{
  "translate": 0.06,
  "norm": "layernorm",
  "fused_qkv": true,
  "qk_norm": false,
  "label_smoothing": 0.1,
  "loss": "cross_entropy",
  "init": "kaiming_normal",
  "residual_init": "none",
  "eps": 1e-10,
  "batch_size": 64,
  "weight_decay": 0.4
}
Rows from block 2 of a small image classifier, named by matrix and row number. Rows with one number belong to one neuron. Each number is 50 + 10 x the weight over its row's rms, rounded and kept within 0 to 99. All counts start at 0. After the name is the row's rms in percent of the matrix's.
After each neuron's rows are labels from the 100 images, of 14976, where the neuron reaches its highest value: "peak on" is the class under the peak. Only what is clearly more common there than usual is listed. The data: made-up waving flags. In brackets: how many of the 100.
# fc1: MLP up (model.blocks.2.mlp.fc1.weight, 384x96), inputs 0-95
# fc2: MLP down (model.blocks.2.mlp.fc2.weight, 96x384, transposed), outputs 0-95

fc1.355 108:55 59 59 53 60 66 33 67 65 52 51 43 62 46 42 50 46 53 66 54 81 62 47 42 52 41 54 52 35 51 42 54 46 47 61 48 50 58 58 52 50 46 52 62 53 54 54 40 41 48 45 62 43 45 57 53 45 47 54 40 57 47 56 40 47 37 24 45 38 61 27 51 23 48 53 38 67 45 45 49 37 53 57 36 25 46 59 54 29 51 50 60 64 53 53 46
fc2.355 107:59 40 44 49 50 51 52 71 37 50 53 47 61 56 50 59 50 42 70 59 36 78 62 50 50 52 42 48 33 37 45 53 46 38 50 40 45 48 47 65 54 41 46 50 38 38 49 73 46 45 54 70 49 38 58 45 52 43 44 53 53 52 58 57 60 63 34 47 49 65 41 57 65 46 48 60 37 31 38 37 39 63 52 57 62 58 60 52 36 37 52 73 40 53 56 43
peak on: emblem (46)

fc1.371 143:49 47 58 48 28 83 50 63 50 42 40 70 55 51 56 65 54 35 46 60 49 52 52 44 57 56 57 41 62 27 50 40 45 61 52 67 37 48 62 63 56 48 44 42 49 30 45 47 68 44 54 53 53 67 49 49 39 52 38 44 41 38 46 33 56 56 56 48 44 64 51 56 56 52 33 50 40 35 65 39 41 46 61 61 60 41 49 53 29 62 56 48 50 47 40 46
fc2.371 116:36 62 34 50 59 43 53 61 46 51 49 45 38 47 49 52 43 64 55 40 61 58 35 42 42 51 41 55 47 54 50 42 53 54 52 48 49 46 44 28 46 63 55 61 51 68 42 61 41 54 45 60 57 47 30 53 64 45 67 60 48 63 53 64 48 32 56 50 40 29 48 41 42 39 77 69 47 56 58 64 41 57 66 35 48 54 37 50 55 32 53 41 57 64 38 36
peak on: backdrop (88)

fc1.69 121:44 76 38 37 56 54 43 53 56 38 58 45 64 55 53 62 53 63 39 30 68 51 52 49 32 38 51 32 53 44 35 44 37 58 68 53 55 53 64 48 46 44 38 62 33 52 49 60 43 44 52 48 53 76 43 53 50 61 50 50 45 29 52 51 50 48 42 70 53 55 36 50 34 51 42 56 52 40 61 33 42 52 55 54 51 43 57 63 31 36 51 46 46 50 66 45
fc2.69 114:36 39 50 68 54 30 42 52 57 35 58 54 40 33 65 48 66 52 52 39 62 59 41 47 43 49 54 52 48 53 69 48 41 66 30 58 58 40 33 42 40 60 39 56 52 34 43 48 26 42 57 59 39 38 49 62 38 54 54 58 46 48 45 63 52 48 56 49 33 67 69 48 53 53 52 67 51 39 34 44 59 57 52 62 61 54 61 58 50 46 58 53 37 56 36 50
peak on: flag (81)

fc1.104 075:65 62 44 36 49 33 47 32 59 65 49 37 55 44 38 42 69 56 55 55 40 45 31 46 36 64 42 40 54 61 43 46 57 56 63 45 45 62 51 68 50 55 43 53 40 31 56 62 62 40 44 61 39 59 61 51 49 52 57 34 55 53 57 49 46 49 38 61 74 41 36 61 50 39 43 43 55 41 59 34 66 44 38 59 47 54 49 37 45 55 50 65 61 66 56 52
fc2.104 065:54 44 54 34 30 43 50 49 61 60 47 62 56 53 43 45 45 48 51 32 56 47 65 44 66 39 38 30 54 63 37 57 41 28 54 36 50 69 58 68 58 54 50 50 54 40 43 41 60 48 53 38 46 54 72 47 41 57 51 48 55 30 53 48 40 47 67 58 44 49 38 58 57 42 41 49 74 59 49 59 54 53 30 48 63 64 45 43 39 57 47 60 48 65 56 39
peak on: flag (89)

fc1.49 144:50 39 64 45 35 47 59 45 50 56 38 60 44 43 36 42 63 50 43 50 50 60 50 52 62 53 34 58 49 40 54 55 52 40 45 45 50 54 49 57 44 61 68 33 50 26 43 47 67 57 32 62 35 37 59 50 35 42 74 44 47 72 48 41 44 53 66 47 46 43 47 64 50 31 63 45 59 69 30 66 57 52 45 43 60 55 50 40 62 50 59 50 58 59 41 50
fc2.49 140:32 40 52 68 53 42 51 53 49 43 42 51 39 31 71 49 58 55 67 42 58 54 48 50 52 60 58 37 45 53 64 48 37 55 37 47 53 36 47 36 39 50 44 59 47 46 49 55 28 49 57 62 56 45 48 60 49 43 48 62 44 37 32 59 56 42 50 52 39 62 71 51 67 64 49 67 29 26 52 31 49 51 62 47 58 44 53 63 51 46 67 47 49 46 54 39
peak on: backdrop (93)

fc1.155 060:62 63 58 46 36 56 36 41 61 50 32 53 56 37 41 60 53 62 50 52 53 53 31 52 43 52 53 50 51 60 43 41 65 61 66 40 40 62 58 40 52 41 40 43 51 53 53 71 50 62 40 53 47 41 51 53 43 52 63 45 57 61 41 31 44 41 48 49 59 57 38 62 40 59 52 42 53 44 77 61 57 39 55 33 37 36 64 41 40 43 57 60 71 56 66 34
fc2.155 064:63 46 57 47 40 58 54 60 57 52 57 57 55 61 49 47 42 52 67 44 51 48 58 52 63 36 46 55 50 61 47 58 61 52 58 42 51 50 42 42 69 47 53 39 62 29 56 36 56 50 68 42 34 46 64 44 42 56 64 46 57 60 47 25 35 36 45 53 43 66 37 61 51 46 43 30 63 43 34 62 57 40 37 54 46 30 51 41 43 60 43 69 39 60 61 56
peak on: emblem (28)

fc1.308 114:62 53 54 48 46 65 45 50 49 56 36 48 41 57 52 46 44 60 46 58 53 62 49 54 40 39 63 40 38 51 45 48 61 43 57 39 51 65 58 44 50 40 56 40 56 40 39 53 66 58 41 70 34 48 53 50 52 54 58 55 61 55 42 46 36 39 60 62 67 62 32 74 43 52 55 33 55 48 53 51 47 28 71 37 43 31 61 68 39 36 42 43 55 50 66 38
fc2.308 131:59 46 58 48 62 73 40 51 39 48 65 60 56 54 42 44 63 40 47 67 36 53 57 58 49 48 46 68 48 33 53 49 64 42 52 55 49 61 53 45 52 24 54 36 55 47 57 42 53 48 60 51 44 34 52 40 47 65 47 35 42 56 41 29 63 51 34 57 54 69 50 55 56 58 43 27 34 51 48 58 39 42 45 38 56 38 57 58 60 59 45 55 36 45 60 69
peak on: flag (81)

fc1.310 103:55 60 58 41 38 43 50 47 64 46 64 33 50 51 43 47 52 59 33 37 57 44 51 71 32 45 41 42 65 43 43 43 48 57 56 47 49 58 60 36 39 52 29 56 39 58 56 65 54 59 48 61 47 55 59 76 39 51 50 50 59 43 44 60 29 47 54 69 44 58 43 56 36 47 58 50 68 27 44 47 67 48 51 52 48 54 62 57 40 42 73 57 47 46 61 44
fc2.310 093:38 42 52 72 61 37 45 30 63 40 58 65 46 45 55 37 64 38 42 39 54 35 36 45 45 51 72 46 51 54 59 54 48 63 33 74 53 46 37 61 41 61 56 58 47 50 44 33 30 50 57 38 48 57 42 60 43 57 44 57 35 33 45 52 52 51 59 37 47 58 62 33 45 63 46 57 61 53 41 51 59 58 47 54 51 62 45 64 55 63 44 47 36 54 38 54
peak on: flag (73)

fc1.375 072:42 57 57 57 45 59 43 49 59 43 46 65 56 48 55 55 53 60 57 36 59 49 40 47 48 45 51 36 44 44 50 29 59 61 53 40 25 63 71 42 57 43 66 43 56 43 51 62 34 63 59 52 49 46 44 44 36 61 47 51 40 58 28 26 42 52 53 42 42 55 34 52 49 58 40 51 54 45 64 50 57 28 56 52 54 36 68 37 47 54 49 53 58 63 74 39
fc2.375 064:60 58 55 48 35 49 46 45 43 40 55 42 56 63 43 41 41 62 73 43 48 60 50 55 70 41 49 55 63 64 30 52 54 46 44 36 52 51 41 59 59 64 62 54 36 48 75 44 53 54 63 36 32 56 47 57 46 50 67 49 54 55 42 42 27 45 57 56 37 56 35 58 48 41 39 43 64 34 45 56 60 41 29 54 55 40 52 43 46 52 59 54 33 64 62 53
peak on: flag (77)

fc1.247 122:67 50 46 55 61 57 47 71 53 56 46 48 63 54 54 44 57 56 57 53 75 51 51 55 45 52 43 44 40 31 54 51 45 50 51 48 40 60 63 46 51 45 63 45 45 56 56 45 49 50 55 74 42 46 51 59 46 36 46 28 51 58 54 31 39 46 26 50 34 47 29 40 39 55 42 41 54 40 37 46 38 56 46 39 58 27 61 35 49 60 69 45 57 63 46 64
fc2.247 145:68 48 42 41 59 57 60 68 50 69 71 46 50 71 46 58 52 34 47 58 35 67 55 52 52 50 49 70 48 33 45 44 57 36 56 53 50 48 47 62 65 42 60 38 51 49 60 68 51 41 60 47 36 37 50 38 65 53 49 45 43 45 50 40 49 63 35 51 55 56 43 38 52 26 53 44 53 47 34 53 43 54 50 53 44 59 59 51 37 36 57 62 31 65 55 49
peak on: emblem (38)

fc1.322 104:58 57 51 46 44 48 60 49 57 50 64 37 41 44 41 45 52 58 25 42 48 51 53 59 26 53 36 37 57 50 61 56 55 66 55 53 50 58 45 47 52 47 39 33 34 56 51 70 72 57 45 46 44 66 47 61 38 64 48 24 61 36 38 59 42 53 54 70 64 44 55 45 48 33 49 62 57 55 60 46 63 41 41 35 52 47 42 43 55 64 54 59 64 56 46 52
fc2.322 099:65 41 57 50 62 53 56 51 50 65 61 59 60 56 53 45 61 26 31 59 40 42 62 46 36 56 46 56 44 42 46 55 42 34 45 58 40 57 47 73 61 33 47 34 45 46 43 44 58 42 61 51 46 40 60 44 51 52 32 45 44 50 77 39 54 51 44 60 71 58 50 40 48 44 42 37 53 58 32 40 53 46 41 62 62 52 60 60 57 51 38 49 43 50 45 74
peak on: flag (73)

fc1.87 095:36 56 45 51 47 55 48 57 56 40 49 44 70 39 51 61 50 61 59 35 63 51 49 54 31 48 40 32 57 56 64 56 54 75 47 54 34 54 73 43 43 42 43 46 53 31 50 57 56 40 47 49 47 57 45 51 25 52 53 46 59 41 57 53 39 54 61 50 50 59 32 69 52 60 29 70 46 55 46 31 44 59 61 54 37 40 48 44 60 56 53 45 46 51 59 31
fc2.87 091:34 47 55 59 49 61 27 53 50 36 48 57 60 36 52 63 41 61 35 42 64 50 44 52 28 36 50 50 51 66 54 64 51 65 49 55 40 49 49 39 49 55 46 50 43 48 31 36 48 45 49 41 52 52 51 64 30 54 55 49 64 52 67 63 43 31 55 44 51 45 49 43 49 54 60 71 61 62 52 46 52 61 59 51 39 40 41 38 67 66 33 41 61 35 37 52
peak on: flag (92)

fc1.331 096:54 50 58 64 30 56 56 32 58 60 43 53 46 37 48 48 67 55 43 44 46 42 33 56 41 51 44 38 53 52 57 58 53 52 57 43 27 65 54 40 46 34 51 44 37 46 50 49 65 57 67 58 46 53 61 64 39 51 54 53 63 32 26 48 41 32 40 63 60 44 50 51 60 64 52 50 43 57 48 53 57 48 59 44 53 54 37 41 46 63 75 76 44 54 56 44
fc2.331 095:41 42 43 70 48 38 55 59 65 50 57 50 53 39 58 42 59 47 52 32 53 49 55 48 32 53 35 51 43 61 66 63 55 57 53 50 39 41 52 36 51 47 44 48 45 31 30 51 50 66 65 43 47 57 60 48 39 43 53 50 61 43 42 53 38 54 53 45 59 68 50 59 76 49 65 56 58 43 31 31 38 65 61 60 42 46 40 41 37 60 59 65 36 62 49 46
peak on: emblem (57)

fc1.147 132:54 54 45 61 37 63 55 52 70 32 39 36 54 46 53 55 70 31 59 61 60 46 56 40 46 57 46 50 31 38 74 44 56 67 55 43 46 53 40 46 69 35 63 42 63 63 56 42 40 65 57 50 51 40 71 44 51 61 37 45 65 57 45 44 53 44 44 50 48 55 41 38 41 52 42 46 49 60 42 50 59 46 36 38 38 60 63 29 50 58 52 57 53 43 45 55
fc2.147 128:54 66 34 61 58 41 49 53 56 43 53 41 38 48 43 40 57 59 43 48 61 41 39 29 72 46 50 50 45 46 39 37 53 57 43 46 58 52 42 51 43 60 51 64 41 65 60 58 41 68 44 56 76 56 21 55 51 55 51 64 55 55 44 57 50 56 41 32 52 47 52 50 40 40 62 46 37 57 63 56 43 60 65 43 61 62 46 45 29 45 43 55 51 56 32 65
peak on: flag (94)

fc1.55 064:47 67 52 54 45 66 43 49 66 30 63 48 42 54 40 55 55 71 58 51 50 59 54 58 49 33 38 42 41 42 61 70 58 56 54 54 50 73 58 49 56 35 45 45 33 52 36 57 46 70 57 53 41 50 43 34 42 63 56 50 54 64 38 31 35 43 44 54 61 48 37 58 54 39 43 30 31 43 54 49 51 49 64 41 50 46 55 47 45 53 46 69 37 45 55 55
fc2.55 058:44 60 54 43 44 71 39 58 34 36 40 67 47 54 46 58 44 65 42 55 56 53 51 55 64 28 46 39 52 57 43 55 61 59 55 40 63 73 43 34 54 38 45 41 62 48 58 35 57 40 51 52 47 46 55 49 38 67 57 53 56 55 65 46 55 29 57 60 51 57 48 69 57 54 37 43 47 68 70 54 52 54 41 42 55 27 43 46 54 56 31 53 57 40 50 54
peak on: flag (83)

fc1.15 119:68 41 49 55 38 59 60 52 65 40 48 49 52 59 52 47 53 51 38 37 52 48 56 60 47 66 31 35 62 41 37 47 44 54 53 52 45 60 46 59 65 47 58 47 30 57 50 58 67 65 66 55 53 54 61 66 39 59 48 44 28 41 40 38 44 55 50 57 55 52 36 32 62 63 38 49 46 43 43 44 51 55 35 32 63 35 37 45 55 59 75 48 40 60 48 53
fc2.15 134:61 60 35 34 45 50 77 66 53 69 49 41 40 74 51 54 40 36 63 56 34 63 52 53 46 42 41 55 39 42 54 57 57 45 63 47 47 46 45 58 74 43 52 37 45 53 54 66 58 52 53 46 42 51 50 43 58 48 43 62 54 55 51 48 47 53 56 56 54 47 40 38 53 21 52 47 60 48 36 38 53 48 54 53 45 51 47 37 37 36 50 78 39 65 51 47
peak on: emblem (38)

fc1.29 092:45 63 71 49 44 54 34 52 63 55 62 56 66 44 34 40 42 41 51 45 71 44 49 46 61 31 53 42 46 46 34 48 44 33 55 37 40 61 54 67 42 61 62 50 45 53 57 70 49 50 55 58 34 48 48 54 44 61 47 43 43 36 32 38 54 67 38 48 31 49 41 31 48 53 42 63 50 44 47 61 47 53 52 48 59 63 68 45 49 49 62 69 60 52 59 43
fc2.29 102:47 50 48 62 43 37 44 38 49 54 41 53 69 32 39 27 52 51 58 52 50 36 57 44 45 52 40 34 44 52 32 43 40 48 53 40 47 60 66 74 37 53 55 61 36 43 52 43 48 54 39 63 62 62 65 52 36 32 51 43 52 38 54 61 42 58 59 49 67 58 36 64 52 74 42 57 65 40 53 50 44 56 49 53 60 64 51 52 51 63 38 48 63 45 56 36
peak on: flag (74)

fc1.323 103:74 67 47 42 48 54 47 54 55 53 46 36 54 56 47 42 56 67 44 63 53 58 38 65 40 44 42 54 41 51 39 55 63 46 63 40 38 76 64 45 62 33 52 45 48 49 62 64 74 49 45 65 42 53 58 57 46 58 49 31 63 50 50 35 31 47 45 60 59 52 30 52 38 49 42 35 48 54 55 51 43 43 48 34 47 34 56 42 49 48 51 49 62 68 52 54
fc2.323 117:62 42 59 27 26 58 45 49 54 57 50 44 60 61 41 66 31 60 54 48 48 51 64 58 65 48 47 52 60 63 36 57 48 41 68 32 43 49 61 59 62 56 59 48 55 49 54 51 68 49 40 37 39 54 64 49 43 56 61 35 63 42 49 45 38 54 42 52 46 31 40 59 52 45 41 44 62 56 57 53 53 44 32 51 35 41 54 28 53 52 51 50 65 49 69 40
peak on: flag (83)

fc1.28 097:41 42 56 46 43 67 42 52 59 61 41 63 54 39 44 51 52 61 59 36 48 64 55 51 50 48 51 42 44 47 70 65 56 54 69 58 38 57 66 48 41 33 53 61 43 38 35 50 47 62 48 58 32 45 64 66 29 40 61 50 44 52 26 44 46 50 47 58 56 47 45 64 40 62 65 62 32 44 46 53 49 50 68 32 37 45 43 45 62 65 51 55 52 51 54 40
fc2.28 089:49 51 66 46 38 70 22 25 57 29 39 52 62 38 44 55 43 54 63 48 62 40 49 64 51 47 61 38 57 69 60 62 52 57 55 52 44 59 62 41 49 50 55 53 44 42 46 29 49 55 46 43 42 57 59 63 33 44 55 46 57 46 51 56 43 39 50 51 43 41 46 55 63 73 41 54 57 52 50 53 51 56 49 46 37 44 45 44 67 66 38 45 64 31 61 49
peak on: flag (88)

fc1.276 147:51 56 53 54 59 65 31 46 47 64 46 60 47 52 55 57 55 48 48 56 44 46 45 42 47 49 58 37 39 65 40 44 44 53 61 57 40 51 60 62 54 24 50 61 37 55 46 45 45 40 67 37 51 65 44 39 53 72 37 42 43 20 45 47 60 45 20 44 60 56 54 36 51 64 39 53 47 55 74 49 52 42 44 61 58 38 42 52 42 62 41 53 48 57 57 56
fc2.276 144:46 50 55 56 46 26 59 50 57 39 47 45 27 37 63 35 55 61 65 40 66 52 45 49 63 50 51 41 54 55 60 43 34 51 26 47 68 46 30 44 46 69 39 57 48 38 57 51 38 55 50 56 51 45 48 64 49 44 53 62 46 56 46 57 45 40 64 58 31 53 69 55 44 47 49 53 48 36 48 52 68 41 44 52 71 53 55 60 39 38 66 49 50 61 40 56
peak on: backdrop (97)

fc1.135 116:56 54 53 34 43 37 54 39 57 54 54 33 47 44 41 30 42 44 38 52 55 43 51 41 32 61 51 42 45 67 47 48 62 57 67 41 52 47 44 64 42 59 48 51 52 40 55 70 60 54 38 49 42 66 52 49 52 54 53 28 53 31 50 60 51 65 58 62 73 52 54 36 56 32 45 67 59 53 55 39 56 31 44 50 37 65 47 51 49 56 44 54 75 52 58 38
fc2.135 125:60 48 45 43 56 43 49 47 40 69 65 48 70 52 42 47 47 33 39 57 38 39 64 43 35 57 41 65 47 47 40 50 50 42 55 55 39 49 53 78 52 52 51 39 56 55 46 48 63 46 42 37 50 57 57 35 60 47 50 39 52 54 76 44 41 70 49 50 71 43 40 43 38 34 53 51 57 67 44 53 47 49 39 61 47 58 56 48 61 50 34 26 62 52 45 62
peak on: flag (80)

fc1.228 123:69 50 59 39 44 60 47 47 51 53 38 41 28 43 48 46 44 47 39 51 48 69 58 78 48 37 52 48 47 56 59 51 49 52 47 55 51 52 57 53 51 40 38 46 37 49 43 63 53 61 42 62 37 48 61 68 46 69 47 50 55 52 49 63 40 52 56 76 60 55 48 54 33 47 58 46 61 40 49 62 74 22 56 33 46 33 49 64 56 49 47 46 52 47 43 59
fc2.228 129:54 31 61 58 68 56 47 43 51 49 51 62 49 48 59 46 67 36 44 61 53 44 45 48 39 58 73 54 37 38 64 45 53 61 38 69 39 44 46 57 45 40 43 43 59 45 42 38 37 28 60 62 46 38 48 61 52 63 43 54 35 40 58 46 60 51 40 47 60 55 62 37 50 61 34 45 41 51 38 41 56 38 54 58 45 48 64 74 65 59 35 41 46 51 48 64
peak on: flag (75)

fc1.290 135:42 70 52 53 63 45 45 50 56 59 53 46 66 29 37 49 48 62 50 44 56 54 27 46 51 28 62 57 28 63 50 67 59 46 55 40 48 47 47 56 39 48 46 44 52 57 65 41 37 38 45 58 46 46 38 63 53 51 57 47 54 43 64 49 50 43 44 56 40 34 49 58 24 44 39 46 60 65 60 40 47 52 73 45 40 60 48 49 53 48 28 59 66 55 44 50
fc2.290 130:56 46 39 35 47 50 63 62 39 68 43 32 48 69 49 52 39 36 67 62 41 58 58 50 42 64 40 47 55 39 42 34 44 38 55 48 44 49 55 66 66 53 63 50 45 58 57 80 59 47 46 54 47 46 48 35 69 36 40 49 47 40 58 57 54 65 56 53 54 42 41 38 54 28 51 56 51 37 45 46 48 53 48 53 51 68 55 49 51 29 63 49 52 60 53 35
peak on: backdrop (88)

fc1.353 123:51 80 50 49 55 46 41 50 65 45 71 46 60 34 53 57 43 53 46 45 48 22 35 54 28 41 59 44 52 46 50 31 57 75 64 47 53 55 51 54 45 54 38 43 64 43 76 59 47 45 45 52 44 54 38 46 55 52 47 42 49 36 60 55 54 58 42 53 48 43 57 50 53 41 35 51 52 51 58 38 49 62 63 55 42 58 56 32 33 50 32 53 61 52 52 45
fc2.353 118:41 31 60 43 58 41 48 40 40 62 54 56 67 49 59 51 51 32 49 53 36 48 61 51 40 71 45 53 64 44 58 57 33 45 42 56 52 48 50 71 44 46 56 46 43 44 48 48 50 32 53 37 34 50 62 38 53 40 45 33 36 43 66 42 63 58 63 68 48 56 56 43 52 49 45 57 56 42 41 40 67 43 27 61 59 54 61 62 70 45 65 49 44 51 62 45
peak on: flag (86)

fc1.303 100:51 55 58 62 53 65 48 52 60 54 46 53 39 51 52 56 51 72 53 58 44 46 38 67 30 41 44 35 46 55 61 50 49 57 54 49 46 85 50 36 54 28 48 46 48 51 49 51 62 45 67 63 41 40 49 55 46 50 49 61 56 50 53 56 48 25 52 52 59 53 43 64 61 56 48 36 44 64 34 41 56 63 58 32 41 47 53 48 36 46 43 77 34 48 51 47
fc2.303 108:39 54 46 59 52 61 36 47 32 42 34 42 61 37 40 34 60 51 41 67 43 49 55 58 39 45 41 44 39 55 47 59 50 53 50 49 36 59 63 41 40 31 44 49 27 48 46 36 58 60 40 60 65 64 56 58 32 51 37 45 62 55 53 53 62 47 54 49 70 64 45 63 58 72 49 56 47 39 58 40 41 55 60 47 54 49 46 49 64 67 35 50 66 36 50 51
peak on: flag (73)

fc1.173 104:46 50 56 35 45 50 30 38 45 61 43 53 48 50 45 48 41 59 66 55 53 64 35 54 65 35 57 58 50 63 40 55 65 42 53 47 36 60 79 55 46 47 44 70 52 40 43 45 46 51 49 67 31 45 47 52 55 54 64 57 56 59 55 43 36 39 58 61 50 51 39 67 44 58 54 40 36 37 56 61 52 30 65 52 43 43 52 72 47 42 42 43 49 63 61 37
fc2.173 110:64 57 50 47 65 70 39 43 41 51 56 46 52 62 40 44 66 39 45 66 40 46 51 62 46 45 53 68 52 26 45 31 66 41 53 52 50 63 61 39 58 30 54 41 57 48 71 60 49 47 57 59 50 35 48 38 60 63 51 44 38 51 43 38 55 56 34 46 64 58 46 54 58 55 45 29 35 61 46 66 34 64 51 46 48 57 54 59 52 51 47 43 34 49 56 59
peak on: emblem (26)

fc1.302 104:43 51 40 43 50 55 51 50 59 33 52 37 70 67 46 49 58 60 46 55 65 47 61 49 26 52 28 32 48 43 53 56 50 64 60 58 52 58 66 46 53 39 49 48 39 66 54 60 70 57 48 61 44 55 33 45 55 46 50 47 60 50 31 37 50 56 44 43 60 42 48 62 59 39 32 48 50 57 46 29 41 58 38 50 39 56 43 31 44 66 45 64 44 55 65 49
fc2.302 117:52 52 61 47 63 62 41 44 60 48 66 68 62 46 45 60 52 43 23 51 38 54 56 64 44 53 49 67 58 43 62 64 58 57 60 67 59 48 59 45 34 29 41 49 55 53 48 40 54 45 45 34 37 50 53 43 41 58 52 34 45 45 43 34 69 53 43 58 55 62 60 52 57 59 53 44 42 58 50 50 41 42 43 50 33 34 62 47 60 57 45 46 46 21 61 53
peak on: flag (82)

fc1.4 103:49 54 54 59 38 63 47 58 66 30 49 38 61 48 48 58 50 38 50 54 66 55 45 64 36 50 53 48 43 39 60 39 72 63 54 52 36 53 63 48 51 45 70 41 61 65 62 64 40 62 53 64 39 39 45 44 36 57 37 39 50 63 53 38 47 68 48 53 33 39 33 42 38 53 41 41 59 42 48 52 63 35 50 33 47 39 60 39 58 54 62 46 45 55 58 44
fc2.4 103:54 60 35 42 38 44 61 59 65 45 50 34 34 64 55 45 36 57 64 38 54 56 43 64 54 39 53 52 56 58 57 50 54 64 61 50 62 43 46 37 57 63 66 56 42 50 69 69 44 55 54 35 36 56 45 56 51 56 57 55 51 47 31 50 39 48 63 47 33 50 45 42 45 31 51 61 61 32 44 42 59 52 48 41 42 43 51 38 36 37 64 69 43 63 56 33
peak on: flag (73)